config = dict(
    model='image classifier',
    avg_pool_shortcut=True,
    dropout=0.1,
    mixing='mixup',
    residual_init='none',
)
Rows from block 12 of a small image classifier, named by matrix and row number. Rows with one number belong to one channel. Each number is 128 + 32 x the weight over its row's rms, rounded and kept within 0 to 255. All counts start at 0. Numbers have three digits each. After the name is the row's rms in percent of the matrix's.
After each channel's rows are labels from the 100 images, of 14976, where the channel reaches its highest value: "top examples" is what is common among them; "lies over" is the class under the peak. Only what is clearly more common there than usual is listed. The data: seven-segment displays showing three digits. In brackets: how many of the 100, against the usual share in percent.
# convs0: first 3x3 conv, stride 2 (model.blocks.12.convs.0.weight, 192x112x3x3, each kernel summed), inputs 0-111
# convs1: second 3x3 conv (model.blocks.12.convs.1.weight, 192x192x3x3, transposed, each kernel summed), outputs 0-191

convs0.142 101:077128166129166171139139127157150154161179162156137153134152115117123124125142097145186119145139177160130092135140139130168134127123049118119149151186117146131095136141164132153188131144105168177155155088119150157078162193162155154170156100183116165171131115177154154176174127155145167160170188131153154122138162096125170154203098200185
convs1.142 121:092136149114184143173112130131126175096146156104166168165059052123147158131103195171224214130100193166147125132148165197166187136149115135204139137115126095189097197140182169092119130185173139131131165191097149130153177121121151169156166149166146104140129156124133153091133122141146162148171162162174162114135140104163149131161126096143139135122120165168117105129109142174144103138122157116124116120116093119118158127112167168095123153140176151195160137147141115121108044151091170153113075145128073147178123154190119161072112141158135132141088146139170122139156113140126148118
top examples: the digit 9 (77 vs 26.5); third digit: 9 (71 vs 9.7)
lies over: screen (87 vs 37.7)

convs0.165 088:165136132168181207131088095156182120166112117165175152096130109090137029132145182173148164126090157200116088145164072195090127136167156129135143143161148144138159130141133152142140102089124132141180189146150140145086133171137172130113166126176124153176126171140114149129159152179101105191126148129156157135161138107108127153180164138137
convs1.165 098:070133154145160169181128143174118114143094144143181160157109144132162062173103175188156168157120146207156142152125134181131174169168101135184123140154168125153101160135170161079132178143098142163169140141119188159126183165120140080126149158134144128126142150172164143136166127127189150084157111125143181131127158177141134148115126116187110163108156121123132097184165154122130205111160150107111134116116080114163164158096178149103087149187175184146128079141100108124145121133107209138159131180153111152196067118154102103112114160146156116120135151172151146131205147156140144202
top examples: the digit 9 (100 vs 26.5); third digit: 9 (100 vs 9.7)
lies over: screen (91 vs 37.7)

convs0.164 088:124173185199158179144135092147151085148111129122147128047128091100122096131139193164161130125069099167087055122149131130101100132133123099135111128099103120117107066166096127121133113085141091131112184133120131152098158155131123170111115121145108183155158185111054126094107204173067111158109114107123141091116120074143198126093113103105
convs1.164 097:109120100151139156162147125193115133152076130169113118117126128133079120193124146176098162170148157157119185095117148104149150145129144112200134128161136118165117143082186117111132130156142114142133106142108186164174151136089121118128138164104127165141178150140138132127162115133201186119234159153129137152174156196165120179107136128113107179106161177105138189175216102097157166157133165122119134129160116126228186147151199120139124141176152182170106158140156132124143104152100193143116108148171142106162114106169122129195167143143139158172112171137111161192148136121119106169
top examples: the digit 5 (68 vs 27.2); third digit: 5 (58 vs 10)
lies over: screen (81 vs 37.7)

convs0.81 109:142144122110069151159139178124160151114079058101128130120070116160115115157100145142068077134131144142101067144119104185143181175170142156095149088113088144095112203064146097149093061135119139134111113147126101115102118121142104121093087187155171145128117113016135073118110068075122102155105144106149142123125167140115138150103140129117
convs1.81 088:132113126074102134139156174108151151160107118167198131131063133168104163160123075143114114125164118105104121114126131111142098169152092170101125198167128195090137123154132081147144088071128159125165129123128104123197178125177139118138110175096125105136175149121130154103161101149169094135069162141125163143131128170175091174123112143091124150171155147153195154122142140204154176163127255131102065094129169135199152098160151110090174188119134144169100075129129172124088140163167151115143079178112132117139142114105105163138159155186126108133108123093126137162168069136110131127
top examples: the digit 4 (95 vs 27.4); third digit: 4 (92 vs 10.1)
lies over: screen (95 vs 37.7)

convs0.143 100:124175088115150069090173163121061145082137123072076141110124101148143180092091114111103141105103097137175201156160136134114115103061135107134069099085168168226096198121104138087092127144149118109115097142161108142094185144106074097108148125129128138130065177121132109133164124116113103047140139139157115139124105135125126093104149131135
convs1.143 091:208092108112151135119126087107114123144142119138104142116145119151107169108187103105094142136183158174150160099142061108138129119129126141095147158123177087067115091157117112220128109076144074111088105127103151140107156098166096120177088115135100152172130123135080093086137152149019096139145144128133100102111156144130161142126144086118150163173130124157158090113171125124149102122193089114149164139122161107112151145181058116086190048060116131068131128137171156092154102156113144143168116113129128140122164128199184109202156155122129139153215147129138098147095177089128146105
top examples: the digit 2 (94 vs 27); third digit: 2 (93 vs 10.2)
lies over: screen (97 vs 37.7)

convs0.32 095:084119115173160177121113080143205116156108144128199151067094146120148134146159157167164161170131184125114084091091157144080104137105124102126136174156142140103119093136144148139161135077153127164104182085140174152118130137133128116100151125177135138190144098171095128115191112146133155144168140132145149193169101083114221116133166190095
convs1.32 100:083068067144169161194145179138158142082122175158132145116139135132077125172081153131198226130123191151151102123153100145126193182134159143160112090113166145171140162135120166074102175195141116135151165135143190168132142142094127169165179156141107185123151165176133101153123099146180198129156143122158171124131181164142115129148156138128129103127137157138138177174137113096154154108129191118143087088153137133141112189066162145114124149161146135093187090171121118104160102143123171154159112181136117131159105139147112143097088173151165112133111175190122145128189133163117146154
top examples: the digit 4 (81 vs 27.4); third digit: 4 (75 vs 10.1)
lies over: screen (97 vs 37.7)

convs0.65 115:091153144142169154104135113168181154166117188163168112154115145161133158113134115148169155155185175141113111139172154108133085119123109080136100140173137167126136093137143135177191153136120143156142147054108175168128159197174108163144149040172096125162138126181164160090157126128143147151164169150132169144142176096137159151197135191146
convs1.65 108:098144149163193122181157119167136135091144147159150161162148083095141082157163202187189206060177159192174170121158156170123149164195073141135120163144124094172104167153139180103101203164116162119221182098141166167108127185124158172149103145147158133131147082153142123128165147152138172164163092155101132106102125160157157146107130109123150127140124160168105130147079146136094139143129106147102098086160100094151109154071123167162164138139154109119150112129088140154154093150136164176166159106128113158178164152148139144137114151187200144099163105123145166122108157147152132137
top examples: the digit 6 (83 vs 27.1); third digit: 6 (77 vs 10)
lies over: screen (77 vs 37.7)

convs0.41 107:129185102154175122090141115189133146179140138146162121161127139166142184139143130163144169168148163198141158132189127035130096098122168120135109134183143155201122123174110111152152133140126131122152113107149117155153171207159169149156154093147143171157170237163176152092171132138136132143144152175124164133111115096127147128121116158118
convs1.41 097:164105105143185184163120123168132119130143141138110153135175133165108153176159140194149185149146201199155205132117106130147168152106183125139175107144161134149093136082119160148117197157115114124159105194181173130110191132093104116177175126163112150133128137137128120170143144133113147134179105140152146093125165131118124118164151161155155134085139100147094101180128136187109168092182172124147118171168153110112114189146147108120116089121175136202156151163097128117214087182092166132190155139132185145180130135145185103116118136100216130102134122157146161147121168157141123167
top examples: the digit 9 (59 vs 26.5); third digit: 9 (42 vs 9.7); third digit: 0 (30 vs 10.2)
lies over: screen (96 vs 37.7)

convs0.6 095:118156153129134134166122118124104137099152101103093109144131079124103035095185128093120211084146105170101112161126131109155159128184136133106117091135132173121157118158160111151103141139117162136144158132158064141134128121167143149185142137145073177128135169092166138125111078125099066230078147109097095106092142055125112200154102108136
convs1.6 095:109146109135104113151138143204072165110151111079143051133151099093093185115075172169109182142146125210113152150125090163170117163081126101125108096080139112130151151132152120124137191160181132091131152121127161100129139158111075141160174184091106129046098186143134129113131109144165182109192120176189178137098162169167134089095142132104105103127112077139038127147174123141151170098167133112086112142135094171153135160119171166163090140169161104200119124153135101137121177140113111159121134148141137167168068153121137062160148142139152115142127137142069156132163177127137143147
top examples: third digit: 9 (41 vs 9.7); third digit: 5 (36 vs 10)
lies over: screen (79 vs 37.7)

convs0.167 094:179151137130113170169099135127102171115115106189127102098102143160116057127148148134118170116157138139083055128128113152151152196200187147062114128082101141071142172140154111130141090111110134186127169173100096128076156161161105139138081160152112128115122102114149102124105159080099104208124145124124174099095124156157162194119074133140
convs1.167 083:123147147156104132168159086171113139085112140142166133109131123194131134132098108164118212133155104169158119150137122098118108163114070102139125133137097200144146139151143113105130151153109141132125124146122170061219161129121109139196181171129148117100171185170100141111148138114199132137144123166162158152156144136175136194113126145109122196131152153119067084110185161149155167150107090137105065084144110128204186131047139172088151157145150171105140108162139159169149141140156175137180155155164186164141120173180097159142120119166142113169094136143139177159163094147066144117
top examples: the digit 5 (86 vs 27.2); third digit: 5 (82 vs 10)
lies over: screen (93 vs 37.7)

convs0.163 108:063162104084109148132143139172181155148118173130191094147104132145124182119143128195169148161189183169112095151136126108164116140152095115127079126154120134112093126116142129225198138141130144159107123100146141156133134168202128179121120114108151182139135158148161129077117122129164166145140164159177115174135119074122102146155141219152
convs1.163 094:136146142147167133173181145177164158118102085142143159146151112131079134132180146185142178084121125141116177087120162144157099176134116155161142200117151124152137180117119118133127191152210163123208194090168115200164125169137127152124103145150120139114176122095104096129146156149125156140148160124138166180150137125143173167124121128087156110124128188157140165143104129192099100163141178170115104125140101117165145131136133177138133156133165146178124214116064195146153086148146151158171179164153125172160131178141149160167166174161173111106102098196097184111102145147133171122
top examples: the digit 7 (97 vs 26.9); third digit: 7 (97 vs 9.7)
lies over: screen (99 vs 37.7)

convs0.169 086:161105085123079090120125163128110099125067158134146104103055179191088132097120145117159138134166141103119096116116110167113110149206114143089135118090111109113077177105113111155167127101126156127091148144105076180109159142196155176095028143092150124122133076081088066118111127136124137177080144100147118123096140157106154152096076157134
convs1.169 076:095134121151142199127140101143164157117107115139154147152093072083105146130110125153107181100155130154110150121137091152154131148121124138158131153106149109136108150155187090114143113129112099075127121112070130083198154092131108182116215161120093129140110117144072086147142120144203155199136126101170131101094125161156156127067108086058090094156089140138133090157163159181158161127157123097111107127162125127159170109128176175108165238175157079172103114067134151119113118154159189144136099114198117156114173163062089139146118151133134119173132074099062109149106133136106151080
top examples: the digit 4 (90 vs 27.4); third digit: 4 (87 vs 10.1)
lies over: screen (100 vs 37.7)

convs0.146 089:119115153131121104228109088106095128150142111118195127129150157127197081159114132143122200147114149108081127182152092087088117054128103100186103135130165115155145121191135163158133097118147201099157136169180091162118140163147172128105122124092112144139114108116136118127155091162177111133097121123171177159066149116095141168174137128073
convs1.146 090:117118136165211200177134137188111129097134131170102106124116136133151090164113165194165169121134148130119189139116142170128182145189110130203128115120163161142116176157180166085119188178148168130122151133162158192116130163140071082176165136106163124120132130149102139197136097142148180120133109141087153122160102170189138136162151137119154091135129114110128134128142129084123188151138093130080116153163114123131135176081133144159133137153202166175136100096111162155175089140120172171165137178145093132152121105130076051114105138196161116127162079127146186145188114162131135169
top examples: the digit 9 (67 vs 26.5); third digit: 9 (63 vs 9.7); third digit: 5 (34 vs 10)
lies over: screen (97 vs 37.7)

convs0.123 082:087062146151151058180163126108098092127168128136149141155124170119167101101163109137146196112141164038138167135132133122083089107166108127097136132116135137186137147159139075149138140084084105206128184137126106099124100112130137144156146082142109102123122020111121172131142076157164153155136104172113129143098165093119101162192118150133
convs1.123 116:022091124156146163136146153169121106004179118110089147133150107118134052131097113135155159104064146146124076107147129125129149159115120118142116078078114139102139147162087151021104125146128147081125132133117140114114150160107082138168155101125133131110083090180125118128107094126127158122114073145153171110160110144142146109180161130131142104136116111152097078105144122087108153102159030140115103105129053105108094158029139143084112137120148107067121104149153105101101137127138107147125129133096127133106104107164042128080024098147118095132141129095151142139130116160124107113
top examples: the digit 9 (96 vs 26.5); third digit: 9 (96 vs 9.7)
lies over: screen (96 vs 37.7)

convs0.113 083:036134103080120124118124101145152143134115156154153142134150094122155163103138169176170103153165182160173092122068098105131091141150107154137092132094127110119138096139081147156151121150161146099105151160160122181152087080156144175097141116097173139122171187137139123102150139149156153106123121157170114188140044060105172082084155197085
convs1.113 096:168138101122164146193136120136204191154130103145146125092148106092116169130177131156108184148109119114105167088165132106097096152101187103157133136129154121121095154089185096121117139140194101152169153109145133140112190167119154176209144158087090141136161151162128147210173135168151168147100185139133164158105179148152131166079126135088158096105140151133179113152134153207103148140121140154141111121175157141123149151137115174071129157157131150202080142105087220130155101162085171153196144159136097138183121148114128116144164171138177119105113087169107144096168106152154144151
top examples: the digit 2 (59 vs 27); third digit: 2 (39 vs 10.2)
lies over: screen (89 vs 37.7)

convs0.109 112:104172075129076131137118157187142116145048150186129134088037159174111144118106136136170137148106149132103079101127094157113103133110130136105072119107176115125092108086094135143170112083121170171112156099169133115166153149137161119021058109091117107118125112115073090072189139118137131110100144116146115132127137091111169112081128163114
convs1.109 121:126119095105135161125138153093152150151142118148136157131139133131098112139138156150141169099153127130114103138227141150149120165144150111123106112139175133139107146105157136116126107119152096121144150109140116201120165133110160139196133227051098103137151119116103087127131137129199153109145169100116184168127159135110112134072087123080172142101112141133255202158161170122121170088120133173143121130183132118125134151123170137160132141145163183115106096101134181121124120138126198176146128189141088147137108152157085128153134231122133124122142144209125102134170052164095124129
top examples: the digit 2 (63 vs 27); third digit: 2 (57 vs 10.2)
lies over: screen (77 vs 37.7)

convs0.96 094:110153145130159069102156139128096158172212147088163122114156085123099129105117093160167083189126123108144104118152144149137137103139058099084093156143123115095056172090133046163165138140132110132084123090071178078088139153117132151124163083153127137138080083183151171102168149122152157172173109178118119099143140144098144144177119164116
convs1.96 090:125124162100151126145129103139136161067157148080127161142138122091177149100170130156157172171145136125146097140109137150094103113151058112196135051074160134140114108130183146103116123125166119132112168164144144154108145100081114133150157096157178152084108161120120156117106117145132182100193119181162184150142125112148187149171125111174170087114144179171027169101111104097065095097145093154085115080119133175173135140077177097177158183110190148132134119105133056132086057122122161145100131129147098121147108097210120138082122129177112120074115158095158135124108106156118137107
top examples: the digit 0 (81 vs 27.1); third digit: 0 (80 vs 10.2)
lies over: screen (93 vs 37.7)

convs0.135 105:143096111124117109133100174117144083093100072076153156088070148134099144123115147083078150099121120141118104093098107142098153192183128136086144119121108120116123181113154089173086135058134128106095130126094107145131094134155137133079054173166163146098159111073064055119124102094105083189091110091136128115129141158085129173080090132074
convs1.135 091:114141122132106150106130087119101111149117111156139115105119166135109185089104093073094070126182115098085088106116077107125121123137060167086144153129118152072161134154129087131148088042129131131094098145061105088153140073208117126089166146093120123133123141117094094090109081103207068157082132093122118139121064141116103145119115100083110100163111129111127174121153147178119167112170150135104090116100158159163130075116144181131185186114109111184073118108125133109076164115166132083113089148195093135106173088060135141164154123145086115110118127067089106143175087094088091099
top examples: the digit 4 (77 vs 27.4); third digit: 4 (71 vs 10.1)
lies over: screen (88 vs 37.7)

convs0.145 113:125153131172157123128143142176153160167165178137145118147129168147189193131158124173155146186187160163130144129175135059134102134122114073163104128168127160129124123165107116150150161129149154094115122056130143163165171221150133134155172034155122152130151158168149161077141157135139156114137173178153149167144163117104096119176140152145
convs1.145 078:173097163178160159156132113166171129097140119132093156155133078091160160132144170179183167075135186155157197146146129167171129157193109155128123160112147117167087182142101170132166144150123135088192149132193118156124181165114122170123136115099109096144147129128079072171144178137110168110122105131115131131116103127129114146160148099164173138139119153198103093147042128152108120121100066157123103150157152070103153165168095155183124085136160116152160174140075194128144067132094146165156132091139110152129127161159175160104170170133172108115175085157178150048128127124104149118
top examples: the digit 6 (56 vs 27.1); third digit: 6 (50 vs 10); third digit: 2 (40 vs 10.2)
lies over: screen (99 vs 37.7)

convs0.162 123:145139058100098089123130161154095125123046145177100134144013150207104138086100126108141119115132121149106117108129114122119116145146115090046084138128112142135118149103088086111154133090121156105118130085141094147118153145164138145077029118097153123088140134091093051081161109085112144123092115124163129128114152116116144107060107110140
convs1.162 098:161107120097115182130110132078145165195115095155117162124083085138085187126154115135104163087170125134100130115186112143141121136120102151154134167126131138123106163138170098198156083138080102081139118117104150150140183113121140142138143215076101105156132153104082068093145166124187118129153163105134167131135144164108134138063094106057170157131103153128235130153140139132146158115109186140124097149139173083145169116141139132122148167131155180113115121071138150102113091136125191160119136152187135158096167152121165161144155203081105096146133121179084075131118037110080145085
top examples: the digit 4 (63 vs 27.4); third digit: 4 (58 vs 10.1); third digit: 9 (26 vs 9.7)
lies over: screen (95 vs 37.7)

convs0.118 092:148149116108108187125149091122172172122132110160175095150137128150090124125167154171108144158184148182108099134120158096150087173173173131079148116136135176048164091123169124120133089131145126167136134164132075101067127128159098136161148156201079089091169204126167166147142126134122126194132135178109135117178049149155140135122114160118
convs1.118 097:128124131141125122155127107140121155183096146122158141133141132147094208142153182168143197146131147152168108134136148167109111161093151097115166170129130131193131191071180158149178179178146145112196172210149113120180163175086106131154150128135140127091155192187123126099126137120179181106125121141182137176138166117129151157153111138161115163055146146152051173150138161172151116132117170153145123118182159161188154133120149168127118121165123145167160174134082137131147130112110187173146144153193157187142101171167210167147158129105159092140111152134129153123147139144127191140
top examples: the digit 5 (82 vs 27.2); third digit: 5 (79 vs 10)
lies over: screen (97 vs 37.7)

convs0.90 128:030146120091152102131167127161158147174136193124142146136108152133172185126148119170194111193196210129136123130110145107142157112125077118143115155139132130123134156128125108137184155138132158146123127097125157143141085118176130144152153088127150126148161106163137140089147157126195171110167159168154130192094111081141133111126141244125
convs1.90 097:125121130143166126161166121136210175085157116146135134095173086174122133152142128129132232086084174095138145130129140126116150154124129109163134142113162144128107146110110133137103166141215154104193146110197133154116156165116130169212134112156147152136137149137114146172129164150105165157162137136125159124134148118137144112177127181146153130116099116194167154185073129142088114161118062141130125087172148121086085176100153159142182134133151105087153168142076199150134063130105135125185189163118148125194152152171116133089130162147204127091056115183177150088128122158116137130
top examples: the digit 7 (68 vs 26.9); third digit: 7 (63 vs 9.7)
lies over: screen (81 vs 37.7)

convs0.75 086:142114120098106136166172073077087032113120127081184162143128085038125132183163131075117146166118160084125102134107185116077074158180111132114158136117096073123129114181153157105125162078069095133095131130107111139064116120169113208103139136124102164106140086101141125157136117151124146153107175115159110130110117134134151114147114137083
convs1.75 107:127147142106147136180101158085184152126172134127157096114155154154137117155128139140126154186116173127125145153146123159124173119103136134126117100115159153138187193137127116104125190162171134132110042166130152069137140177115078111138149142136138114132141137117163173111154151163158164102078118127150184123122145113159156119161118097151181136149119106103123139158156189178181137140129138135115074166165110187150172172109152249140090149149101117160155155141171193177096173097094152171132155140143110168128059167171132128065136088102134153156167178084142141171184078155162160199
top examples: the digit 4 (61 vs 27.4); third digit: 4 (57 vs 10.1); the digit 0 (56 vs 27.1); third digit: 0 (43 vs 10.2)
lies over: screen (87 vs 37.7)

convs0.149 075:098107113052141085144123106157123081151179140153120136114116101127157152101145143115184157120173165170162108101147123136078124083135059104116186150135104100081119145110128133110147139085074139193154147086104141135091157187165149120154174103167122134134105123166108146162174083063137176174171162142111136111170135109077195168191098157131
convs1.149 111:102131129107158118194111106080165167103193156090134129124101066106161145099073176147161219147118167147165115185074114183150178124156140117150146062068194110129103138127133178110126132153163063108118115123157167081158121135135097174161149101158119159111072145157086100136094122083119168146174131120136168066130160127118091068160168111176133097116094074136104118170120144110154098097132128092119117126158137156069142198089149090153138137167138136108165129133144128138155080133060158151155125133144104130130093131150124090042084144170135160154104146132150099112199109172097136102
top examples: third digit: 9 (39 vs 9.7); third digit: 8 (29 vs 10)
lies over: screen (77 vs 37.7)

convs0.76 110:119118057096144098118117153181112097172071151160116146105029202185087166089107129136155112140152139115138119090127117159097114112124132122089127165124148123138116151096089106146171150075132158161128121070138121141140157129158159134104021101139117116129122113142057052106197130108131170128093164119139145158126142118132143135061116162092
convs1.76 100:113145128178125195147114147130111161146149133102123141146126098095144168097134124154145204085183147164121095175126139158135158145176078141162095154092173101146104157127169095153146131135098155070180137112120142130151182133127161160121165165121125145143110180116076098138069125123249143114133159094122158126134151158102121094090131079127123127119067164146174209166132146123123176076101173139115102118145113142121150100148205158199141199186144120113085096084118170143090145129147175158121140163201088135103155121126103122168144166107108135128149098183103086138155049124096143110
top examples: third digit: 9 (34 vs 9.7); third digit: 5 (29 vs 10)
lies over: screen (97 vs 37.7)

convs0.174 071:105137141119159098138177102144161167141155164122113107151152129114112098094167156163176171182165153215122130114110145137150085121183131128119151095142132148086132114174153115128175168137124153122140186109107089150131122102163165199199112164176103161119148206119165126132112147176079123217129159120103085121098104060113141166163109160106
convs1.174 093:164126111157155126156088089187104174131130134135120085108107068108071180132088193175100184165111139189171192102104117164164106127069165107148165125123164093138146160100148143144154144141180112079135130165137192109201157163112089170137166118138102114091135172156112126127148137140114164166179145167212161114162158149151118132106148117083063082091136125107101131135152155195161155167121109077120142173145162171143165150145137152135101100150152123199104194164118092112123059142060146159149147114133112172159115154136158100142168112134177102152116121161066143135110164148148147129
top examples: third digit: 9 (33 vs 9.7); third digit: 4 (27 vs 10.1)
lies over: screen (84 vs 37.7)

convs0.103 069:126104151096082092120183114101102160134147152173156101151169152135129181127144144077168137121148126098130134168144111133157094042127108110153121132090156154131208120114154124120187134163161141101120127140105073149174127145182094208109153154066114156181168101125171087146119177092184193096137162104169180114132127128157143146139084151088
convs1.103 088:107118103149165164179138178131141112097138133142125159162122079102079112159068151162135177140135211162134219053122142142156208148151086147144123131095154051149125176159110127141123148144109117105146165133114138125163106156146130201085128085124124114125116102175142072138168123135115179150138170162106147135111100166172127128118157078069108114131119211126141138203124082137151105139175100105127100140141093111126133184169155131169144128147142063202142159143133096089145110137122087156152102129175113143116165123123128183115119113193139187185076137074093169144119139175168152130
top examples: the digit 7 (89 vs 26.9); third digit: 7 (86 vs 9.7)
lies over: screen (100 vs 37.7)

convs0.188 109:136137098150097117132136117036101068086117119074130114099094100149110138126092120088149116121109079049098131096117106082137159113088119082118126112091147090124111130121084122079092132110086118104118123110083123145078122134057103113085103167112144117126125090086117089101072133109061096085123094071090126119115123114072170105106104065047
convs1.188 085:162147124121140124175120196130125118124156083130172101061071170123114125195123095118133095183154111125079128137153099153134163185162152115090086183126181151103186155111084094110114144120140167124093123143139131124156135194122134109153113134100165100161171191102185168129161147181131139104127148169161132090103187165166129154143085106129125108092138124055149111147168181131172130159113166072128107157162150193163141197124153211108148145136149110125093048149149107176122143107148120079140121197124127111134158130116137123185131116116155149140131157117117164222171117125135164188
top examples: the digit 0 (98 vs 27.1); third digit: 0 (98 vs 10.2)
lies over: screen (93 vs 37.7)

convs0.178 107:047124136126137118121183123127116114128129187154166160158113147149146151162160166189185134163177167078140121126039152103125112125161108164092133158130107146114137178124126128135160168103151120203077146141151126146141114074163142190128123148137143144127154034130109128118128165130150172152151144157146154185094060106189173143119144169095
convs1.178 120:069084088160113168184163158190136203022143115148131113131161109145073110153065124174132208154024152162137102102131180094132152184065125095176115142100141155134149158108116109094122160160173146101177168146137152115142163194132131159167173143126114123123122144165139122137138124149143146126140145157153217121183146178139131120156156141119115110112124111183162193144132116089132166160118051132143076096150090124118136134096166166110104161127135084055116143141121159128101112126124129148145158148120114123154093118158087123104079154136162077147083134149138187121148117162143129148
top examples: the digit 7 (84 vs 26.9); third digit: 7 (80 vs 9.7)
lies over: screen (100 vs 37.7)

convs0.93 104:118088095099116127214127178103122112135104096052114118051092113156121154138100108104129146125111153158144061123119104177131160198208134144106129106111094125132162186125145126195137098077138150138141145161120153147098124138137152119077085179121165171128178107118071100128131075092126087185136126112134175089086165144094125185142125129125
convs1.93 098:110130160129123166136183109138143100141125117082133139098140168149143156089135066094098099127149122115084149108129058095121108153155082147128132125121102182076151103173113085098108141067105117095097086170138132114153176090150096093113129151114159174105135162159065103171100124129184076132065103113125132108096087138149124134155143124105133152194105149096108060107191161191121183102192183127118055107078142120170152075105154183084177157093121150164117089117145144133126187153195139099134149170152120124076156102097090136151136128199151107129119101086121126169160091123075135062
top examples: the digit 5 (73 vs 27.2); third digit: 5 (65 vs 10); third digit: 9 (35 vs 9.7)
lies over: screen (100 vs 37.7)

convs0.91 112:141133151186126164119167052143163102150125179070166137080145108085153146114115194151159148170126180172113121070134136114096093081101157138148134138141144114146096110200130154129181158079171124092107139151141142167114139154154151180105144154140151148161162175150070123099128145196138178091155132112165151170159110066101124095148165114074
convs1.91 107:115103090169219166188110162157189139154096106171147143132120141109084110192136141177105112148118178123115220108093145117124171160113152117172165156141211135149132143096122136106144127150137143153152096139211084116140158165082153098113117104154093138162169143146153118182161140140125178089162124129114118119144157121136117124116182139116132128104151158142145135177122119126143156185150146120129149168140179092146151211158163118126080108137152173203135180142113165091205100137109188120164136179133125098163060121165119142116178098107195140151143127127097141165181134151136151197
top examples: the digit 7 (75 vs 26.9); third digit: 7 (70 vs 9.7)
lies over: screen (83 vs 37.7)

convs0.155 071:117145160107147146126134107162191124101092184139147121158154089104148147067138201110144147129152144177088124148093095132147071057170144157146129132136100147123099061131152085136166158142155175118091182105128106180101121145181119205181173152157117172168139138113142185152108109151084119165151140132151082160141085122099150119164077190135
convs1.155 087:126130105150149118160134142134189139086110141163141150129111081070119124164161190155156170143098136154150147047127157167123140146118098083162122143121166102165111185079186147160115138163158139117170151064107165132099136183107153172111105155143103132172163097145164107150164150165130171141174130146116175121102136155130152147000152117018111099097113148171114108171104141193105173140140111111084126136132113161142146148157151179125096149154136142173143166111072179130120097154114136153149139107113096157177131135123124108132145112151158127136098095121040127105088122105201188182
top examples: the digit 7 (95 vs 26.9); third digit: 7 (92 vs 9.7)
lies over: screen (97 vs 37.7)

convs0.101 104:137168112167095214132162094161158154131089120158148083152082117174122135157169141151137157186173151226074075117116173124142082164158153138113069093114111163115151108161158133165161151128170094117136100145102115137085156139163074146099116142147125132117152223134153101063083166141143145139146149195126140125118115087162126118131130128124
convs1.101 097:146120099160161175160152154138168136148106125120144138093174159156078136148157106170114169096119156130148223117123127115151134133115174181123154181124158168167149165129128120167131171196133164108196139130203121132209129186102128129141103113148115182131124123132133102143114149110133152128109107132169118111153173142158146127133147148135094162118150148125098157187113127203134098211121228111127077179188211126156159175142132164141126087133130146209162158177106168133186113148110157157173156127141164179106104167125158169177144139121194119136104105137110146122144141174107165124
top examples: the digit 4 (64 vs 27.4); the digit 7 (58 vs 26.9); third digit: 7 (50 vs 9.7); third digit: 4 (50 vs 10.1)
lies over: screen (99 vs 37.7)

convs0.69 086:085102109122118179101178101168167122109112171148160161125090133135141091093130110134189137138138189164132057091130146100111062159191116163153122156123116104102099089143167121122217136115107165135119113118124154178093125126202160208115142158134071126140139158152103141171148096122161186141141152139188135174115170082125152114163123168150
convs1.69 099:132076076122213137170112151155191179156124157129141144141120112133047156135127168188181182101109184135122191044153146143186168153105139120178152129118151132197137180110141140116136177199184079134146155137135155151148150140135123165165164139109085110117114141137115065133132121130158156142136162116110172143173133111105109123110111126066194134121119150146173112177127096164142134139140132157129123144153133085123173155156178162105128145147156158203159151089113169076171056175104157139173074156176114105168115126136132145088157171151163119159117098092101157091144123178112135123
top examples: the digit 7 (89 vs 26.9); third digit: 7 (85 vs 9.7)
lies over: screen (100 vs 37.7)

convs0.180 114:154158079114066132115111118173126135129064055152105155146070170167115139154094154107099132099078127177076121148134052134144113134131147131080122101159138150111109113105068140083120019146119160150162145116158061115129119154155160116124074162141119143118142166042136087109162090103115126115067183112145145143135148103136165092129127133131
convs1.180 092:097189162144128164098142154133162120169130152137186113126119119152169129140140167128165128110142184171173122156192122206112176149158145094120113178122152151154094205092149180091153103177089165097133095161161167140165209166136150125133118207114131117173137146120141165117104167149189153110142159131172172175148138157147130146103119119108182213097115123118219116185150183145157166127117156152139124149163122123128183159149163129108148146182154167146144116104158158129137113131149161180156118177106141191144120188172095156142152164099113120139149152182158118157143074132102162140
top examples: the digit 2 (70 vs 27); third digit: 2 (63 vs 10.2)
lies over: screen (97 vs 37.7)

convs0.9 098:220118145153112178108093079106156107108139117086190164109137141130111102083157211141123116156124140225073109090137072157118083130145149120146166146141147122094162068131127145110140098099127155148162157148147130146067129153109185133112157159174127148166151207136108135151163141172097142166124163125157167120179152095120161113154112097094
convs1.9 107:128124129123152181140113149113188106200058164194161140135104142126117103197124160135167108186152166129156203114118137159133171152153145140151172162179160146175139185113167165087138128152098111185129108155161140161165146140136141088095138150135139111191189159160134112149159111126181150101155139111109141160151105147125132160103118129132160138130155173090146141167186149150173164142169163162119138205144128160169183182152160136136093153167137158248132143155151173113153142150140181145169103197179110125155079109121115157155163135142144121171168151105107111148172146131116112181
top examples: the digit 9 (56 vs 26.5); third digit: 9 (47 vs 9.7)
lies over: screen (96 vs 37.7)